{"model": "segmentation model", "dataset": "rendered dice on a table", "train_examples": 145000, "image_size": 48, "crop_scale_min": 1, "horizontal_flip": true, "rotation_deg": 5, "num_classes": 7, "arch": "unet", "norm": "groupnorm", "activation": "leaky_relu", "weight_standardization": true, "pixel_unshuffle": 2, "widths": [64, 128, 256, 256], "blocks_per_level": 2, "block": "basic", "attention": false, "upsampling": "pixel_shuffle", "label_smoothing": 0.1, "init": "lecun_normal", "residual_init": "zero_last", "optimizer": "muon", "muon_scale": "match_rms_adamw", "lr": 0.0017, "momentum": 0.95, "nesterov": true, "orthogonalizer": "polar_express", "adamw_lr_other_params": 0.0011, "grad_clip": 5.0, "steps": 5200, "batch_size": 64, "epochs": 2.3, "lr_schedule": "wsd", "decay_fraction": 0.3, "final_lr_fraction": 0, "warmup_steps": 1040, "weight_decay": 0.0, "adamw_weight_decay_other_params": 0}
Rows from block 10 of a small segmentation model, named by matrix and row number. Each number is 128 + 32 x the weight over its row's rms, rounded and kept within 0 to 255. All counts start at 0.
After each channel's rows are labels from the 100 images, of 14976, where the channel reaches its highest value: "peak on" is the class under the peak. Only what is clearly more common there than usual is listed. The data: rendered dice on a table.
# convs0: first 3x3 conv (model.decb.1.0.convs.0.weight, 128x256x3x3, standardized in use, each kernel summed), inputs 128-191

convs0.95 [161  94 125  67 136 151 108 123 115  93 129 105 120 161 142 133  67 175 127 161 117 138  90 138 131 255 131 178 171 137   2 194 121 142 118 118 155 167 115 136 134 150 120 125  68  90  64  83   9 130 164 159  97 112  88 117  90 120 121 114 136 142 134 151]
peak on: die with one on top; die with two on top

convs0.87 [119   7 123  92  96 139 150 114 204 153 151  92 109 129  90  34 163 154 107 132 148  70 145 159 147 149 125 153  91 107  58 125 121 115 106  93 139 100 129  90 171 166 161  88 153 128  86 113  70 144  93 155 132 130 104 167 133  84 129  70 110 158 114  85]
peak on: die with one on top; die with three on top

convs0.96 [120 102 103 114 118 135 119  99 119 100  89 139 173 184 123  21 125 202 115 122 128 105  40  72  84 118  95 118 111 119  66 154 130 109 113 115 206  87  86  77 145 132  83  71 135 128 107  61  84 149 137 115 159 128 139 139 166  98  56 127 136 169  56  90]
peak on: die with four on top

convs0.38 [136  89  50 145  89  90 121 125  56 163 146  94  93 157 160  69 114 123 157 122  82  91 149 136 131  43 101  38 100 147  25 111 107 141 128 104  54  54 129 102 170 171 200 174 144 141  54 122 112 124 141 134 142 102 100 122  79 143  70 111 138 158  72 124]
peak on: die with six on top

convs0.89 [ 96 111 226  63 136 118 121 108 109 118 102 185 136  76  98 104  90  87 143  97 115 159  82 139 124 144 180 115 106 120 107 113 134 132 155 148 134 170 155  78  52 134  43 151  82 119  77 106  97 141 125 118  99 144 142  89   0 150 185 140 156  89 128  96]
peak on: die with six on top

convs0.33 [ 86  94 132 104 166 150 115 132 176 129 153  94 104 104  75 129  86 135  61 143 141 128  79 143 145 233 162 211  80 100 144 162 119  91  93 122  94 176 131  46 133 164 140 101  90 117 114  89  65  98 180 109 121 206 108 120  60 104  89 154  99  81 149 141]
peak on: die with one on top

convs0.73 [147 132 221  98 155 118 133 113  73 109 154 160  84  94 115 128  19 129 110 159 114 178 115 209  75 196 183 207 190 144  64 155 146  92 122 134 100 112 161 133 103  80  81 152 111 152  72 104  97  79 171 177  50 184  88  82  96 109 182  97 137 109 214  73]
peak on: die with six on top

convs0.82 [171   6  53  82 112 119 185 154  94  80  68 105 167  93 146 127  80 111  85 122 145  64 126  64  32 194 127 146  59 143 227  75 172 170 158  96 101 115  36 140 181 170  83 136 157  99 159 151 175 175 107 142 202  97 143 137 196 107 140 147 167 126 101 134]
peak on: die with one on top; die with six on top

convs0.123 [ 99  59  61 115  84  88 127 136  80 182 140 119 113 176 136 109 183 142 139 145 132 123 115  74 136  10 140  94  64 143  24 128 174 175 176 160  64  56 116  99 187 194 118 144 150 153 125  95  81 118 163 140 118 115 113 118 240  83  60  53 127 110  86  95]
peak on: die with six on top

convs0.88 [103  64 182 167 100 113 171 132 133 156 188 105  71 130 162  91  35  93  98 116 122 142 206 150 157  95  41 111 112 129 106  43 109 118  82 132 135 146 107 162 180 138 152  95  87 112 116 118  62  18 135 209 145 115 162 103 170  73 145 149 114 165  96  55]
peak on: die with four on top

convs0.55 [117   8  96 100 141 123  81 135 146 124  63  92 160  98 101 149 113 152 175 134 100 117  99 117  80 157 121 113  99 179 112 151 112 113 138 124 115 129 103 124  68  74 128  62 144 184  70 106 115  66  11 152 129 114 151 123  53 116 110 159 117  97  95 127]
peak on: die with four on top

convs0.125 [177  47 171 159  99 160 128 100  41 133 128  91 140  97 111 134 139 134 130 159  69  99 122  46  64 110  92 155 130  87 106 128 178  85 173 179 193  65 144 151  65 142  74 135 115 141 138  81  64  39  74 136 119 158  79 137 149 132  83 108 144 121 136 141]
peak on: die with four on top

convs0.56 [119  24  80 108 101 172  76 155 116 120  98  76 114 133  47 129 196 152  67  55 106 143 116  89 178  70 129  68 141 132 135 134 120 116 161 160 146 108 139  95 132 154  69  73 171  98 176 174 104 123  31 153 182 139 133 138 104  57 103 141 155  97 162 110]
peak on: die with six on top

convs0.104 [ 82  80  93 102 131 148  50 143 124 151  97 122 110 115  47 130 117 114 131 132 111 152  79  84 141 157 119 161 132 110   2 148 195 114 132 155 135 121 143 174   0 111  45  67 176 121 154 123 105  79 114 138 129 134 147 121 175  82 135 110 124 140 122  99]
peak on: die with six on top; die with five on top

convs0.92 [ 40 110  55  68 119 143 143  97 157 175 126 161 157 111 105 167 134 178 175 150 121 137 100 158 208 154  76 159  66 158  96 161 141  56 187 108 137 151  64 114 177 193  92 144 202  67  55 142 128  66 148 144  96  85 104 160 134 152 139 149 115 144 105  43]
peak on: die with two on top; die with four on top

convs0.15 [155  81 146 162 111 186  97  69 119 123 230  87 153  95 132 106  91 114  86 105 104  84 187 151 155 117  41 147 175 114 177  51 130 109 159 142 179 136  73  81 120 128 166  66  90  69  82 138  38 132 168 130 115  43 184 158  90 207 186 182 137 101  76  56]
peak on: die with four on top

convs0.19 [ 96 108  97  74  73  70  92  87 165 121 134 129 143 142 180 114 148 169 191 166 133 164  50  61  96 157 145  93 133 135 180 137 135  85 185 120 163  88 166  82 197 161  77 144 166 155  83  74 164 147  78 133  96  59 120  98  89  95 118 160 114 155 120 120]
peak on: die with one on top

convs0.42 [ 96 113  80 133  88 151  68 126 199 129 202  24 159 118 158 129  79 117 160 123 167 168 207 151 145  15 115  39 123 119  82 108  53 105 158 100  93 141 139  93 162 139 163 113 181 120  27 166 135 132 110 143 172 106 113 161 178 145  64  98  98 138 133 152]
peak on: die with six on top; die with five on top

convs0.17 [144  92 148 133 122 135  64 126 168  46 167  95 124  86 128  63  88 137 132 127  94 132 100 144  99 119 128 141  90 137 113 139  20  99  90  91 126 196 144 165 176 114 174 121  49 129 109  67 172  17 134 146 154 134 121  87 103  81 140  73 138 132  81 130]
peak on: die with one on top; die with three on top

convs0.122 [105  70 150  72 140 145 126 169 100 165 149 135 117 122  98  96 164  99 139 154 124 196 102 108  65 116  99 166  90 109  50  82 177  97  89 108 113 110 120  70 103 146 137 108 135 129  35 128  79   8  54 142 107 162 149 126  97 147 112 100  69 144 152 141]
peak on: die with four on top

convs0.98 [ 76 169 162 142 142 112  79 149 111 162 110 136  99 121 121  57  80 114 134  82 117 122 165 167 129 115 126 136  82 149   0  89 172 107 144 131 163 179 148 156 103  90 104 145  98 131 179 110 131 124 149 167 121 171 140  92  29 145 221 117  99 101 118  69]
peak on: die with six on top

convs0.68 [155  64 165 114 121 105 151  94 102 117 160 156 113 104  97 107  88 132 121 152 167  93  57 138 163 123 125 115 115 141 127 132 144 134 109 117 111  95 183 169 171 164 169  93 142 143  92 142  83 107  71 176 110 113  78  64  94 117 117 152 128 170 106  79]
peak on: die with two on top; die with one on top

convs0.1 [157 123 139 110 123 143 149 150  14 149 116 133 121 191 154  27 157 115  88 148  89 158 171 119  70 165 140 124  98 215  34  96 151 144 122 134 125  69 131  58  98 121 119 137  94 106  71  51  87  63 153 109 126 140 159 126  83 111 123  86 100 168 130  97]
peak on: die with one on top; die with two on top

convs0.65 [120 154 169 135 141 211 142 117  88 145  87 139 187 144  78 135 128 184 163 152 116 145  56 138 144  69 127 103 150 166  66 169 145 124 107 131 184 131  58 109 123 122 129 222 210 157  65 128 150  35 123  96 172 106 137 139 164 156 164  91 131 115 145 115]
peak on: die with four on top

convs0.85 [102 149 145  68 180 102 107 127 124 125 123 143 110 141 112 113 163 115 115 169 126 134  83 124 163 135 174 132 151 134  15 151 134 125 135 118 112 147 173 123 129 123 150 125 125 132  72  93  76 132 123 123 135 186 170  97 144 142  66 132 129 135 164 121]
peak on: die with one on top

convs0.24 [124 116 144 153 177 152  73 159  65  99 135 136 146 172  66 154 225 106 125 187 183 138 184 143 118 164 124 126 161 150 139  55 148 157 164 129 187 177 153 163 106 102 127 128 107 123 101 146  44 155 110  83 124 134 122  75 133 138 214 138 132 129  92 153]
peak on: die with two on top

convs0.61 [128  55  82 153 126 151 116 140 182 119 101 117 181 132  95   2 173 117 162  88 179 123 144 115 111  37 108 139  75 103  55  92 136 124 135 153 131 132 125 134 139  85  92 133 170 107 154 172  78 117 139 171 112 128 110 186 136 157  55 114 133  67 120 163]
peak on: die with one on top; die with six on top

convs0.18 [183 161  87 108 114 104 209 125 183  97 175 115 137 160 199 154 148 134 154 110 172  90 153 109 163 106  70 154 116 118 223 164  75  84 147 158 101 125 112 107 206 162 249 136 144 149 161 122 162 155 127 128 193  38 119 155 251 174  82 163 126 183  73 144]
peak on: die with six on top

convs0.67 [139 126 179  49  91 129 153 108 171 170  60 124 162 157 178 116 108 135  78  91  81 113 151 156 165  76  93  75 100  94 131 115 129 131 199 170 128  89 113  75 105 166  64 142 101 115  45 119 119  70 136  30 152 175 136 159  93 106 172 158 120  81 217  94]
peak on: die with six on top; die with one on top

convs0.51 [188   0 140 144 127 127 207 136 121  93 114 153  85  53 154  91 109 136  83 133 156 125 129 147 125 116 130 159  74 100 105 121 122 170  61 127 144  90 145 154 146  72  88  58 141  97 146 115  96  80 141 185 154  84 159 144 156  41  87  88 106 113  92 118]
peak on: die with four on top

convs0.99 [147 189 154  68 103 107 130 142 140 121 125 115 107 130 115  95 132 167 116 135 141 144  41 150 146 172 129 176 147 125 170 191 167 133 119 113 127 112 131 106 178 156 142 133  95 105  14  47  81 131  71 124 137 102  65 108  78 133 136 139 127 148 192 138]
peak on: die with two on top; die with one on top

convs0.0 [136  41 183  70 101 114 157 107 113 131 237 143 124 140 107  79  90 111 121 159 149 157 108 129  89 121 135 118 144 126  28 137 137 165 114 104 121 106 120  85 158 161 120 106  83 109  63 111  79 144  86 144 173 130 118 112  33 118 109 136 157 108 166 103]
peak on: die with one on top; die with six on top

convs0.63 [140 111   0 167 103 141  75 154 120 101  42 136 119 107 170 125 125 140 118 119 150 120 104 111 183 155 126 125 114 119 125 120 137 114  91 159  92  78 114 180  14  70 115 142 172 130 117  79  72 107 110 199  62 105 125 131 197 115 106 129 112 175 178 127]
peak on: die with six on top; die with three on top

convs0.64 [128  63 139  97 153  71  70 144  94 140 161 167  85 153  97  89 159  63 103  91 158  92  73 102  76  86 150 164 100 132  20 140 185 183  68 140  65  37 195 123 106 118 111 191 177 145 155 110 128 239 138 181 144 150 155 106  97 181  88  82 156  84 103  59]
peak on: die with four on top

convs0.36 [158 107 149 217 146 133  34 165 125  50 165 121 131 119 151   2  45  93  80 106 185 129 144 146  81 172  90 136 121 117  23  97 113 139  81 103 126 180 110 142 230 125 194 142  39 146 156 132 106  95 167 180 155 148 213 128  90 117 180 111 139 110  98 110]
peak on: die with four on top; die with six on top

convs0.109 [ 62 142 108 154 136 119 134 168  64  41 135 160 160 120 104 112  62 123 111 135 145 175  32 134 123  33  84 108 163 149  32 113 132 116  86 139  77  63 138  99  90 105  79 135 138 130  73 118  70 167  97 103 139  76 114 140   0 129 130 157 102 134  83 129]
peak on: die with two on top

convs0.117 [ 64 113  93 164 119 124 187 114 122 202 116  91 123 124 172  81 138 161 140 162  99  91 237 138 188   0 154  38 144 164 124  88 110 147 131 130  62  91 160 127 138 204 146 145 145 125  77 124 158  61 100 131 181  93 103 125 199 124 101 118 168 109  65  91]
peak on: die with two on top